config = dict(
    model='image embedding model',
    dataset='single toy objects rendered from many sides on busy backdrops',
    norm='layernorm',
    bias='all',
    inner_norm=False,
    moe='top_k',
    experts_per_token=1,
    width=384,
    positions='rope',
    am_softmax_scale=16,
    optimizer='soap',
    beta1=0.9,
    precondition_frequency=50,
    max_precond_dim=1024,
    epochs=3.2,
)
Rows from block 3 of a small image embedding model, named by matrix and row number. Rows with one number within an expert belong to one neuron, the router's apart. Each number is 128 + 32 x the weight over its row's rms, rounded and kept within 0 to 255. All counts start at 0. Numbers have three digits each.
Before each expert's rows are labels from the 100 images, of 14976, where the router gives the expert most weight on average: "colour at peak" is the nearest of a few named colours to the mean colour under the peak. Only what is clearly more common there than usual is listed. The data: single toy objects rendered from many sides on busy backdrops. In brackets: how many of the 100, against the usual share in percent.
# router: router (model.blocks.3.mlp.router.weight, 16x384, trained with AdamW), inputs 288-383
# up: expert up (model.blocks.3.mlp.up, 16x192x384), inputs 288-383
# down: expert down (model.blocks.3.mlp.down, 16x384x192, transposed), outputs 288-383

# expert 5
colour at peak: brown (58 vs 27.8)
router.5:024160143111091162191104133153124081058099071115120188168153084157084208110137176103092148090103157101036143164156118120160123147190100116073092152114144173160116172137147119088131140099159152192175065141091076161124141125109137079188041126123135122186171085126118129137175110149150147110
up.0:104119117135131133113146171184144091135094141085100163137113114165114131128107153091090170174174180150131086119139141157091119041147123139114164118088096134145088112152116136152098159141137051067108121168116090138134139165156133123137132150118140140184129151166153078092091112156161154134
down.0:120122114071148145139106052091134105116115086102093100118111129133093116123173151144137095145113108100111107080112059083173105112141127145106092210125134131056103111161110127110179125114157181164089147066148116067117121140084174099137140121131118100080107108097143099205143149160158164089
up.1:192176072140076168105153086115103165123161087125125080107169173106088160130066111152104086092112114115193164162133096189101170050147181154089082095121079120148134219145097128100109127122156047112117163125156080129127148111142112159143142085114155106106043135162029099121139138150143148156
down.1:135142106101070124123166090102109119121106158126149160094108110141093119143108142162079092158148136147135190110148108082108147140048130113190170158151095120129130132133138140133065167178080166133088083094079134123154079134159163110122085114095160156070116150078110111136085100117133135055
up.2:072137089125138113121095079165073140095111157161149082077139174097162143130094107151145122165179097105151115168109140151140130081094114136175099078154145064107117150159116088165097064188081118075115089123137132152128188087192150152151168127087101140131090089106112155090119186143155148197
down.2:140150164088081100117136162141158093131182120212093120120129107121178139078108118172107152091127154074129148137061108098160145131125107162042126114057085119091076138144175113156091104161195147160164119161082125059149124192100093175141147128171129103160137120177085079130114142105139132163
up.3:092117093076144136139111171061138065156172107081100120058102109141071094080091109208180105140151158109104141116135157142080150130105080145140105116120130124148116130161122126128147071086144047113145120111100171100114179191095106177117151101090094097119122147084198220067096103156145116138
down.3:159200190146158109128149064155126096046160111154105068136066107085118152156145142072134153131084156087108082149144124138092113121083112174108085115203092146067126118179176141205139126097128072079078151144134121067134086116094089112164102149140135100139148193181207168166112133129102153138
up.4:149121108094162136119110136174126125117108116122188127124115123151110134132075135086063121117164140091153068119150079139115089079119141139142164107129120070133154125144114144074089118156120079145098149072114143124084121119103131175162112227088138138144157089122191166130086156102039138100
down.4:165111161200048185146077155123072121110184147150145154148119166130102137131069147156103158113086124135083088123099173087148108171122040148157114102175091127175095144138196137164134138123162147131111130091122135152132142127138129120137146105202166139110093151162101137105085167107149115079
up.5:175087120120109189128108160149159157127140125074150126175157135126146085124098142114233177082075082148140190116094112088049156117098123103153155090121130142144079083094150049140140129141141105095166128171095106138141129151186113151066199162141168141144135085090091153090136127161144114099
down.5:124144110137110154137109062152170164162167134136139128148153099147097144152111090155067119149177134183134104112126188166182120144120112146138159098119133083106163143075100175108118105099157080158090125124117139110135132155112152090152159123096119102145096188126077098154075095131176137111
up.6:157193137104099171162145123073170135171118188128174148183172138145131100129157133149155149156205128128137140128125158018103144145161139138124205187153158160135077111098128094105070177097159142151155157142109130160189144078098166141152160175091137156138155104106178160077107143135131111127
down.6:117104156119100103152069094204082111136130126108158117083118119087160165110130128073168160128120167121146109165154128151152116149116123131156117132110125137193160085111106085119126106122160079160103108155152141066125177155169083100144139096089156148082153126141061165164114145081149132109
up.7:113135059133104115095113057136112139079222205172114154134145175107134098127110151178153160091106034156169178160134127151109172114165160164139170167079053124172093116088092152166158106108112103134146156134123160120086071107170156161105107069074199121050118118170136110189073213124137121178
down.7:172204121144136070070120150123162134143114108180153146089095168121131122131202129120115145114079146109135140126141170133159083084131093146075151090110102155169106146070112083064078108142085123112091078153153149113108116125169102144182074116149124153113141087137136157092064159094117123093
up.8:153130107116151171152161148113100104131173177118130085041153128140105078218123178156143096070113160119130110130068111104217178131142178140135101065116055131132099119136124192088122118139118111098114136138138166131112101100206131106095106117172194129115165143115144115114125234157112080129
down.8:123208152088164145098093107116133144097155093156144062068115125108126128177128145140128125131128131137114144140116155100107112154120107135118148094109082143102147088155128140114075103144135118149184107125118117123140160097162104145129159163115130077142100132158152112141090184118126127106
up.9:112124177133116135140132092057117134080156078169108153127135140158143133159096129091149104110078115225143051105119076175116121142105117172156142111081071085099172114146083209146151148156114088159130108177152111169144172061156046117121064101137099140019162129164078146159119127116171129121
down.9:122164092190088070102092178135185110144161103145072134161126131083115139139127112139136089132146109146108184116149136127176124140122118082122142055139120177139084105112152118099126117110109105141106172153114070149115109177109091125132165129062104131150146097076141130078130142086099128138
up.10:100156094068101108184116152099096113167195111098134132164112110117168195115096145143157102131095120121096146159142208159087123185128123143084113090171106129147117182146089148127075137109123126146126078200143112206125128156104094133106114096199131078053153107173056126156077148151180081107
down.10:124134192116134104128074137114126137109155088128126117099189122093110095155090126128166134130085097138102126140054135119078081167123139157162116103176144126182108068156096110076106137092121157150134092119170137119166146098149089129120115134160084133164108169134180156123164153128032122103
up.11:156121157147155124137110098144162184160131101132098118209176114117150149131160124124111117091109152113185123161079055102134174074131109143144137157114062132102125145116072077145162163119163142145111127177130101094086134141169117172206151131151128142128032120168034169096127145100089108166
down.11:078129157108130099090126142078138135094120135136168172105111094121129141167106133131164155122153095074171114164073071121135196163137091162091161119142143133128163134116142131128141154147113125151126182161175194097098226108173127125095131152087090187117149170166076178143111147115124118131
up.12:137126148161129102143165150157123115127057101138131126182120153055133076119138128143107137154154121118118156118191184100139156123110137127131134138147098096097101074116098136190096111122205106087130122128163095189147144197111173151061120056097118148159141152091102119136066176177147153075
down.12:076146110164118111165140093104090161174096116139187130163145148148044094108137107103131095171147114129156185159127114107175178125124120107111110167116117156134177095161119079152093079129143118136174144102165119116137135135130191129083079113114164106118136134118147148064071107154128174151
up.13:101169103124132174131150097101124125112138129111106134122171178190105078099139146136102152105081130036223135129124042172101127151170114127155079175122128211128133135130143125150136114165139119125018134076119099148114156123132116139140080140156118161157060184166117192132142157154098143127
down.13:125184155119131104147130135191121125170077116100148161126107170116205117182128122138176161157185168122130159182128132133160120076109175124177119120116126172078168129112135050124152075088115081125126157106123087112110113121102123158079086113094131200197130134093080069087079095136133143149
up.14:100135148118128129133099110119113062122167164105104117084088098125120127128148068113109156163145085146139159141146146160174185115075095116070135130113129050043159126155111132053176097119119173101083135108128139140116127091049109107090120070089095141140098144204150092126143105120140086153
down.14:110111131102133102108100137095145193173217130148083137192151123116216098111148118165066103143127125077161155034084094116138140130092099152114153100096182132052072118131171101178140147127112130081123143163134128145125156120089074139128143136138132179107124183155205144161130165097090085095
up.15:116152055170118132106156104129127155107129195094205211162149165174112112113156117147133121133061078122140135134189071195064107115157134145140131117085130137141125088131101091133119110146088122167140130113129134061126115157141133166158128068106143107134118152102135164152153167095105156128
down.15:068174181124175173139115104178160143189099120139056116070147147112179110119143113094160086119145149122110171102089163094124149121066114145098095184131102128130111075110201059142161107103138142071109175183130146143171107154096118196171096152113075077182128144161133142120084136152089160161
up.16:049152158136201124163177096104113050168202145107078192117118115100160108088132136113164040108122127126090092072189162088133182087145094143123139150085116110126082132121100114121102133096119092144147157104113121119112153113069098057104160094098145107096121174145167120132093124125161138113
down.16:111182127128144082146119126178151117154127131061101116124093141191148104097137119140118172105114117160134166145077084218106144142209130067128100076135164136120121189081127185095199145103118143073113109161116058130064065184150141092128154110073115122153116142178107144126166158085148173206
up.17:078146096093163161128196124148109096111098149100111123120104133148106141131133119132120126153166181165087098106139165125175112169133100117056144172107086213088121114144144123105101144133122119124123130132072206170100101122083106060125138147103152113185112123100126164060100148153102145113
down.17:138080119106194089134113140181122111143092197121076127083160102117156136143208165126139149151107089096128096114147168111176135150144097095102110090154140094158074144146121051121163115125136156117097137124129138147117137148111188119112139106142069143084158117117122100091081155097187112154
up.18:074153133124122161152126101125188097185144128123092119137113080103130057130131096197179127120160103128201154120097145134107166171156084161126127133141152116095148167128081149128172069132138133090187137116153095093137149131142100170149177156083044155089102161127143146133125150161120106113
down.18:114129047101140173108124118204144109148193161106133142116096153170154124093228134122165128127129174212143122216127107190145114151088169166094088183073070086146135058162119094158113114212132154128188078099121156124143116099103132131118094145134157129113126091135148168114115159139124139111
up.19:159191047123143149144169109132163121109157178168169135111118127164125154106106093129148162120107175088132107098107143092058053160093109082146112150067073170145065133176082112144153120189082103141120141137168174124090159146148131121123168158187125129075074187156155142095117055163144133105
down.19:092076144133147115110128060132121082153214164114095126136098099131123157133170074083083125136121095136148111149155138203170137130149071193173130162097102196114084141095138218136153133116164137161138155108137167168080160153119125135074099116121162097168125128123102126138126157149131154123
up.20:108082127111138120165145124071122128157145111089120107146114150122144126137162075148099102111125103105119132103155134126159099111123147104121122142114136149137115119074164151116143122143125173123100192082176067123139098176078115113127149073130127186065187089116100120158079071135085197098
down.20:142109142095179083117127067134119110111071159150108099054140111074135099162146191146117091103197125110204139102130122181119160104154108116160142184133106165173082177137155091145089137158121021114139125144135227048111121093146156146059133138090148119153123169157178143130186081082095114115
up.21:149187150105140126148160134119122083158099107105159177224126113050174174164157164112120130142122101184140166113149151146191078136167123123096069124133128109165118129158092166147124161142148140140155143085165153167101078124101083152123103130127112171104189167106142068103123106128162091123
down.21:116135160091117085123118166068116114120083134120063144126183069121141100120085138116086152171152158132123183039163154124164121097157107123143136088168171162153119114143201107095076089163130141117150089134126093127080171164132120124121041156089193196191139096140066174126112105148169130100

# expert 8
colour at peak: black (39 vs 12.6)
router.8:150137192135140117134168131141155093172132072145156173077103149123159130138177173096039100099132132110117147161175170114141102126165121063107045145126142124098095043164182146133140058077075114148123120113131144168125148126141079118125124162162128101157168125121119153111156117135134182123
up.0:135099100100122116083150152187117086111129051199107126131067100133095113193147143102141164163150141119087088136145114087110146074174107086131168094146074104137125131069115132065130141157167145115077102117068152079143133077122191065150209095059157139057117129168127097122159071113068078115
down.0:136142038123154162134148149123128129112176138148108108123119176186084115103064089181130152158168122128089087178122171072158141111092132134169137148091140127132158135164179073110077118154169137113131119138097135098094119168120132150106153098117121151146132136135148120116105098101146083121
up.1:080138122198111114143103134094131151094149115152120130137126153153145132104137133133126144126131126115081126163106118179040117117134107133180138109093119097098190086112072128145212137110105127103109072142154118117121112171148176103121114143137157150199184130130089164099135188075122116140
down.1:120181150082194112180098150115111131142137172119134130114103150108144113155097131091148128146127178125121097152114103150120115173122108081158125132113108144141173128056113126101045176109201140104098152141137103155133124146115109125139076171056149144113076154121138112153127099119074105155
up.2:181128152159128135133108121167190166145101135095159162085073161111164073136144174108134141141140161128165072134107105179079082104091138057133114130099132129099123156141163108113119090128048143108102197154117164173108143155121074125060097104152088101146082161174161186138091159115113139200
down.2:113202135137168077129157155095107091129096141120132107152181089110132128159186128162067144139123097168144181058089098134097115148090127221075111144103131166120130129063105110119167155104138168170068127098133157127189084111163137101114052134102115144081130153101082115107081130119070160151
up.3:169118126124130148104183118113125178139110146192117120149175133166068150159162150113166143139103106143068073121168110137118151132119121078113077106090166188156145081139049137092110152120174063108163094129124097102126076091097117141162101161122099164125167191093128149107047033103151140183
down.3:110078084120137114111146135161103161075144066152077107103149107151093173127101121142195164128152165143157090148142146130202144184139078138117170135179116071150141107174089049173108114122197147181095110122127195107131159140211147196150136103135137076140116103121132135083172152161137107161
up.4:095143066147096081104154102083115173164121166113178162142137162126153178074173114098130092141142061123136147184147111123136131155114125168121147077033090092103144130153099108129089124139086074132084160116130118092133119146121020110161090130091086134159085166133134082163116192087145176116
down.4:077063136133085123136121113105138146123069094162161139126201123111127134136143137088146081093147146110131088162121177134088126112145140084133074075103086163124077106107121095115115118112077100106168109131144059100155139154162132118100149184114085069132168114128150152132152119091127111138
up.5:100121147126147119143081144106098111135131126147101115159093117153168133130137116128158130068102123132153156108116015127138167152140136098156122100111165177129111178141129163131190147139087105131134106162172129102121141111161156154187109155091159152080175062152099158118097107119069218144
down.5:117079166081155158098148155143170150161106137128127117130092149078143163150148084058132115127117163134083147122136151186166231158161162128123097148178169119144154157106147171129094080120128158148112123143155165054153097139072137204197091118069116084107105113169129105147144159122141127166
up.6:165142175128039122171126117131079102140118180162110103152117124108151125206126096163148138136112185142159171072112105057093095187091149141084128188160119137142143126131139100087107150112090123103071109174130118164108126183156082101125078165121127165106145152097217102136160100101107148170
down.6:098064087131108205154181125152113209117077130128039136133141172138138136126126141098128134092138120130097113121151157080119154120189132136131062136141163121133062144115169195189145059154147121137122167127133145150137119108127123139209120157097109142127139108129112177129089123134182178158
up.7:173112107109115141133140076167130075137149117101071114134149181137138121142109130096185089117213192114075084156161119146121140131106071099141070125158105119093112088041156095131138086146121175168095083128100157118102142114057144111117139135071098097131134117161145208166133122127114088103
down.7:115146104172132197067067148085124155155090144142147133095187103167121120170095110150158112116133125161068164137100188114133076119130186154106167145095130135141098097175133077144123092121131181120103126198192156075115143075154150093074139091160148098158164156118038154100080090109161149140
up.8:111091142154219112168167094080152179088069137152117119148226174109099153131144114118124125079091097114173079155139163108100144127138101155171171124101076148062148126159078169146130147142098115188114052188113060192118116133147127176146130170126184136177114107150102124062148184147102107103
down.8:174131068132116148120171124067097115099126169152129150215213153134120134099157108174133179139198093092122096125118141147105138055135091158143134105124077142154096153198165134124202117139122126178078148122151136106120210137082105146126106137134072119124163160140076124055155196133119123150
up.9:145109083140123139111072128131120209160109111164193119130142158102159158067109083157094169169144110116101174107112155182111140136126106210129107073123099144083098142119128147144123120202090135141060117147172136117158115120084133136093162098129140158102084155114105178131199123159140144144
down.9:130180160174165122092153151114117122102112108181072122145169141090100154122132097104086090104158130133185179148118101095139124095102122092158109154209122117165107149116134134096157114091053173156079124128126085170145100099098159149151144129116123100092105102129154122082181092172121088107
up.10:121089082081143107167208102064147087119146152097079159167160120135091135093176115078103150169148139161140154116133146135153177136172078167144152124157063188133160123096033121101110133104202138171188119135111122108143128072147131125142060060092116133117119166176129103165130094173136151136
down.10:119109107132107102110159122094134101107120113095143081123128160148148114145130103095098115182112142187110161102174153130130128111150213152108117141082069084137095086134139140101126066208114181155096071148116187134110068058142162124199093091130091151103121098158134069173109045156169113141
up.11:155112032124151101124166078143110110153126135153109141127180098079174162086108089145147108151186118142099167124158179124126122118111068110149092165116175162066164188122106115139096144105130085114149068098145131187119110109092054125135162174130108165157115138168120180107127079120167129114
down.11:127132139125143087187125107092101110136099169150095095183129160139128192096129126192123125122173117154075099094113131095121133101174130175102180112165107133160137181164160145095125174078106174144134142169161112082101138163131185103163107073186119053154150109117138153074112125150153155102
up.12:111154084089164147107128150146121148156138140112165162174137097174155102199113145126127117127135095161162090099063077170128147135086123123131104139191116121074153101202118163158130148142145075161124087129096199181130136093098111123092088092062140179147140136155101178093125163120198125097
down.12:102098145128125143112144069137144088098145082122060073106116073111155160171137109139124140187205123134107085175135104150122148156121162167132114145163155096117115185136187116128102108148153084100106121073129150112151155124138194181145162111058154138070108073129227079106109160148122126154
up.13:132138121115126127159127087107133122110143154097113134062140104169062144107132119197077137146140077175086128076107088107118102068119090106112118118080084163207116125135058145080138185099135131118137093164191129133135079150124133152117145184219124130147085123198098085116128155154128110129
down.13:104161056069118181119141182141160148143161120120152159142095126099140163104164186149098110098166074103125156091122121097126109157123110125101133125099086139089109164133162102120165128150098156137129100087140084130153102106153099161097110147108156116086082101122099158120125114121167132137
up.14:148080096156172086142094147165069131046087141093078122176138114071135149110084102127114131092113119118108152105119161118156183132075166139101094160077131110147120130113110108088125190114126161138096120127163150135180126088194130094118120178112199122137153109129098107162150085097142177208
down.14:091094079150117076147135144176084147145117121165114117139073086147128169116160081150102146140110112116150128141174141102080146062155095146100104076083111123077131106062142108126107114163112178177171087093096190133100152161104136053195104110125062123137136160136112129135092096060108122143
up.15:133147175141114116129119121171081109164201094117131152030111171133116154112161131110137113090100106144110154104113173131155093136109121096136086128106166095088171138141150097090153062099139142159161105114114163105119165108075114108113137122179205147130148151062100127081177139090165161168
down.15:113204140132167057089126121184176142065086130167128103117089154155139129140142130176141101159177148168107069084191069123172123050173070146153111124119113133103138148112154162100180110142082143128122049140150143131133129162150125126161082151109099161169152086129153171128138140094061150111
up.16:134087076116150160195133130148103124070087149143156153163155108092124138179038175136076111145150185136181156089064157107128217135122228142162098143109102119136113125117117130097118104157134125191114130083123140082128156166146165126135170082083123122198140145095172125208064133126131157160
down.16:171099075159139241156166165115114176092073191107118146107121135144161169101117147151126115131120134130114179165123102155092120088151147100106148131106098148151094106132101146139091142105130106161144166135180083134119156139147112143143123178119159091105158156101085161103156111093179078111
up.17:129162106097096142184037114159160098078135116100116157090090079125115150140106120148128133097063154121138108101118111141156134171124136124120127185122042135162154084104191107155108094161143168125112146156119154255129153177144132058126140138168166086142102126073044070190151142124127118133
down.17:136143143148104182121124145134183131135126137092182184167088159087135104167126167117181142132109135076180134133137113134113136090106170078131107103118142082138151137112163119142145097080095138122170156150134153145142112125172116114144110174151118128155147122173191173142130129109138119143
up.18:101148109113182156176121101115114142155154104186194166167092096150078109126161162108060170101133078119175107101141091154091178141157132121128109089093066087121148116138104108105153150109098107118120119121105138096147121137094171158145105123077112191102162135150181151098118153122099185127
down.18:149116135159123162111131153082205149031118134086036161147159097185097105124114082162132130109137172086140125108093151093116124123211168139124117132109047057146115128124114132196125111147136086131122132098099124099170135083135103133117085112138131129119077078155089113097081122129159191125
up.19:117188122125132131139154144141068185136120135124123147100172128158119146107134092131101135098101125142133198104120200134105107109122117084177138156109222113082148138168149136140170112099115183107141150134095136136162098105138131136070133106089146113134119125101181084103117159139186057137
down.19:119191119125153029136124104158148103058149126143111119150092174166133131103152123145042154178150123094127111060124094094126101067148148177128107160163150105139132115137140127148149107110128105119077072157084119086118108160094135121178139174104121180155204101091134155146095109135097183168
up.20:183146159161145139075115147084132113115127163141133102084158134150058165142099107128145175158152118122110120189173125060155134157097144167169127104150135127125134203062131117153092115127097129135115147119107131157208091091072129135146109148073134161086167126150152129112116101145098113110
down.20:188090153100101074180143101117119147143169130157138110176117094145150133134117091194087108116116120162132151103088173178134071146127175139189082093121092134070094104132142144167164131137175090126145187079135217126100118123061164112140079073127098169163125138152164124160092114132125158118
up.21:149095152121082091121114164207089156130106177141097102144130086118097142128073102129127132134165138075105171099149095194196142079186144085154096121139173146207113091120136097093176101147105151113160136187090163170128111105160198186169162155147077099121117139130132117137156162056148127118
down.21:185080104126130157088095107157124073069171099107170131142149105156078133180111211175124111189097134141116163200149182129126126133167148104146127145110082126162183137160143136156121121146153127116142055117096151175062186116133109139140100104109216187183130114138130100133141152112067134111

# expert 15
colour at peak: grey (65 vs 32.8)
router.15:140201167139112136081154125151175156095160104114113137106135195111108069124132145133088113073100127118144167131129097127129109108127093097137103125126145190134100118108145089142153155129082194156131150160094121147135092124147167100102112164160113067100119137109133089076196093144125167088
up.0:133134090092156066155133162141089099094086100175122133093176129112063130153152147053109147142141107142114105150091152085097061144125063143094103100103071116103130110136114168055127115141123099084199134143107095060128098130104133183134099113125136098125098142108122107171135113078107133121
down.0:094128102138110174113092142154179162110059132170145138157101188141118122100090119139151150129166141134163089130117107076120133134136124136167100120059133103105121099065179141091166142106086161136116115160106159121134110141165119214109140110063131092151068080147149144106075108111048100142
up.1:138159152107120157239120129141115141138114130108093136092111165154203151087143128109107126086091143127109201101153140135177132119124074075144114125134151219101109119101128161090146124087137129136154169158117209180153120166197161143160170132168109072108128135177171176087172118146052144036
down.1:110134083114194051089122167165161080096156152157062123090156086161105159120128089179175097175154121181158078163128149111100150107154106140154156154072133157116151121098149116146078138134078175181157135049081126138125137090093125157121110144039141111088155130146099120168110151120103116100
up.2:149155120192155130129158149103090143093165140159164103106127125145083067153157135124110091129127126195137142150082099145085156206133121101072067099102097179142159099161168145074111095138180094149153205145102119145123120116138144090102100094126075166135122148149142112048124120149109151154
down.2:096103122097085116165179151098082098057190130065119131166151138100137163186133151174103110128075126077126161091143210084162115098176076078106149115115129185154149164153079139139085155135124150081136155137114084103147126098104089144128155153168145165091186165098052167104084142124122145096
up.3:119121139140146116117173147121122153142150169120176111160153144132184145150188153145113106153055121121106134132169098117100123123163156161127146183124147097106110155122053148104109070182161067058102148101141119104132102076170111155145161165162181009121110146094114174118107158169101131123
down.3:136128221120092151090151087163116172108156118164098107123165083124135051125199141102121112163186143106111122110096118149157141129182084156108147135134137167150081162079106175091136166115119085078149142137143090135090136047136134134108104113083095147099110116102167149146088133138183141112
up.4:172135101094199119100111096175131101147122108144131111136144135139088163099148134154131105143142128138125111151146154088182138134116158100195173083130095124095149183133144130100102071133154153205141103147106105078135124177132136145132145175148113178108122143176093134146092118146104158115
down.4:118194088085153083097193177119137129106090139114137156184114095096097153170099141153129187167142125089121172171128158121117097138120187120115126156105121097206120119165127127147135116154106110154174085106149196132131106131193153115149117062112109132159181095130037165163124167127158095109
up.5:108101146068126097090070084116139098101149178114130120135123158080124138096133092126116140141047125123155126130146109116134155108136105142148108144132110089154128078120115134197144140105097094122104105114150071096129165091074155046103131150110128154131131100173072128076062142079155105176
down.5:157157202129121152145134080141115140152105062106079099140178109075134194103121102107123083145152178158133138103129135071139173150135081116139130158162143133102094152162135101131182122149103124137141171070124136051099142120133066122130106167110081147152127129059105137111154127113200130154
up.6:110173191190199125129176112151101176155099128139135189108156129159094131123168149122154081113144132155161124171096146139116141147152099115164080094099087146186082091117158088153135086125132125162144163131101112119107109101120095125084084113123114146120176118124063184123143106069150104195
down.6:157099109162110108150216159087124154081122138098138167134092087107128127114149135117089143140123083127095086174115139122166098167100101124070134126242134141115128125148081079115133139085163132084080145148114139106081188068182103153174152150149123135078166094124100103122188049152122177124
up.7:035139088101177156121097086080061124094123128143130156106165082134077081090164106161117138120150137169069097154149117124148119134105102178139093169144086134093125128102060136097110173116088076094081095111126134166102119152126125163149138138151182112193151198100169097112127139094123096099
down.7:099121068097121194132081133144127164120127114113167181110100148132110107199113165143155118139120128176157131127102180143099159113156067107194127118107119118088180027176178125126174113138096112082156127076120167129167161130121150172176136100146150148135095094063121171122081192085101102114
up.8:150125090111139144158127113079131120158147170093096143141171101124124123122135096129126046148085144142166162131185140149174180066095117154150140142178066089119106120102048098102074114159104181028053168086173099101104158109072129178116095128112157193145132123210069183162127167143130062163
down.8:121077181089110131112122092161075109144187147087119108107149110114117100152148130052062138114162136114128125096104115104096132087155126102145092164136083136101188120119095146103092189151111194127144124171114125149086115123145183181192150122156133157148137125107043176181140166102137138169
up.9:105090149143131174148168142111106153093151156113109147078133109140069155095103062071135151114107142150119137166138110083117105126148138100164145069027120152136094122120103179111120120199105176137144099118072142150126103111123098161170150122118103103155168046060156115140113127158145097147
down.9:147124144146094144158103123097132138111141075070162088071147147178171126144077128084151150135081123071079102110084066145152136198145105113157131152174124144195100117150219142113135165112124143092145115177091165095121112125077093117139125082130135211125139108107110116181123169188045157144
up.10:097119078142162137103090091181104145156115137112081115132158110085164119143230115155144187134134159158098110144135129143089170127130147150144110120110072143105130119089091092129139151148125137118095042111168085062135156124161158192171106115135152116101052067184102111111152210121133097164
down.10:200116182119166189124125120109136139146102172133117167165106165128147170126083085092156117108118119095135116157213174172154149088108120170106138200094095108164102110117168141157034107189121120141129100146107148135138125139071122138137137119110164141081120130168117158101080091079118124094
up.11:115112122176177169130109189116133173076129152059167185088138091132148097107140081159100073063146174103053118154155107091065102146164091124109184162123101136083121163143182160081122105107163181051086118142148146137081131093145118075145074156062164181106160164133078079153093155142195122090
down.11:130118113170079105113142118088131164174105122133182107126118181166131109132099128150098117079132133147135172205064146203169146122059087088113094151169126150096137153109143161108166079094119075124130133128121111106182152111114125148130199152107096137102115157119108140172172151125131091089
up.12:145131137135110185186156128104118146171110114128124143136136100119136163103167150128108145086109125111150136147149142091109140165141117169121129157077070120084140111117128155083101129137117102133133117101132096135158129155147096151115129148142085133138106142187183115131122154122114095181
down.12:109106076111113096108109131077143179112136070124176165100107157146105094106102105099174133179123139132123131188099164146194136104144105106114162160162093132096095103092129107129159081100138104096183166102184173103161105148074126110115181162111138115112154054131165125138099131113175139135
up.13:139141084112121121145112173153127118113205135136165092134124155136140111157140124132114131193113080077157165169065145122041121137139162171116164069084121069161072163129128072151142096128076130114124172115149136072116168166070136174123154131077106151108115126157115150147100166113137094169
down.13:104152073160154173160101108156078160123118173193126117158111135129128167168085132139054175090135141117114141142161098122135122098097126169140153113083084133112123131099135181104112122160100104190125106098048139117113132096159093186117187069122159111147199132082102151090148153092186094153
up.14:121122037035098117179085113037140131094140122146052079119143144122102093103190158134181122129140174103149138104119069152096118090098113151171096143192105107104203123164121112159087078117161135074119132130109106133063130141112120106159148104118040139136191164178137146156098184099104077073
down.14:137135109119105155141100112127133151106114101110141147129114149108156134114150089147129093076109091147124109093115145147187139137110097177103138106137080071127122070154138110104146195104154124164100125148078096159085159138101152113233138110162180127122160150065138183091152127122120131070
up.15:077102190098137111142163151088122149103102137160141092109113075156137096105095090065084102122181152181163139116125179125159107207153084113055132131128126172134133099092119116147112209137128052099108097146126167102110214136143061148105095160101107124111114111124159086126161111104094136156
down.15:144169153151128159165125132125166094149086111160109136141080127110123169120122137117140056141141130084178169123108126178131126092119132113113142159157162092119148081102137067074064111128119078114146150134113115211101105201087150145136133160212084144130160156117161115045089162113142123173
up.16:134097128111146135114144123072148124143159153192106167138133111108080154163127144062157094118070149114084072133108134112119153182104155125176129129097132080151111118124132161147135124139155131127170109139113124141140158132118130161138119102085093142115130099113080115141132194190086168166
down.16:099174141147120206150143132128121136129159169106115083140175135083100166171061106073161200085109143161161141058191088132140108132100167096129086180168143169123122097120144142150161108080135123171045089098103102097140129093154065135114113132181132108108094103131095186197157121177125132167
up.17:130103118147113122126210134113157174113163122157142185135062162144128161148115122162131151115142102151085165117114100128156156125185138125098140123109096125125135146153125102131134121159151145096118062106164097155152066136031149120129085141144142172182121087166207191171117141139077079129
down.17:104189087223142160144129163125108153127103130103110150213148161101151165107150139139076182129172166106186159124215136080134088128130205126134134113159127073075165084113130106123133134126119124125160088119165147172104175108162133132164142136167094140062137120135085199141126163130109152140
up.18:177111164141097137082070098116086100183141119147163099175188156149161126097157168131134143119116100114160058152174119135170172097107134131062131111115131114161161083142167136142072140102117151121146150082133121119111147164095114084104122115140076175099151160157122131097085192107147108112
down.18:145119138186074130135063130107179137144124115125122131166145150149142131113143169134170168118166111209175112161086165081124153156131053121117139116156111110122138125123100029172180146097148167108138150114183156067120178119111102164106087158104137123086173078127168049126178150079107104104
up.19:125155117148119103140113162150158128088160170144147105143177170142139191105118099202096095186169094143167128149109117163103175113166151194130178127138137124125130163128096131108152137101115091098060092131117091088125124177130101115125146127197142088146101159231176117163076173116125124194
down.19:084186068139193136131092085155111100126146160192090131089110098179115160141146061157066083102187149058097077110181127113065111066101124163105134129085123123156130137134154197080137148110128160122106089116113152184100102113143150170131123144142156114147132137087057146163165158093122104178
up.20:149116171122120092185089111137082155107152086149114132198139159153169105128127116121143143123141128104083182119121125122164145161167151145162162109149113088131176127095093156136097181129117103194094150116085091064138114112150198140118153124141133108092113136118117041129122189215082125052
down.20:141125086106143123080153101100132121181091152156128127119103168112149143150132112123179131165075097093142163152136217122063071104115136150146100073105150095186165064105081175140165138107118136090132079119102160163105078134160181104121107104108099219198106100120071145131093105113117126107
up.21:134157094128086097104068148086153128132145108124139126148080125114118123099147125160164125158147100167132141146078130147163128082104160183128161129126164108132152160162127163157157126063109068170092129116104144116100138155156125154177054136063089129121111077136055142106105113151119152149
down.21:095189169127115106178119127117133162126190121132116197124130105136090097165177133065057149096121087082051148143099137076142151117129138127112170139118146125144091147140123128123138087117181183126170112118096124074148177101092156163133184130201172084200159121144101177095048225144168146158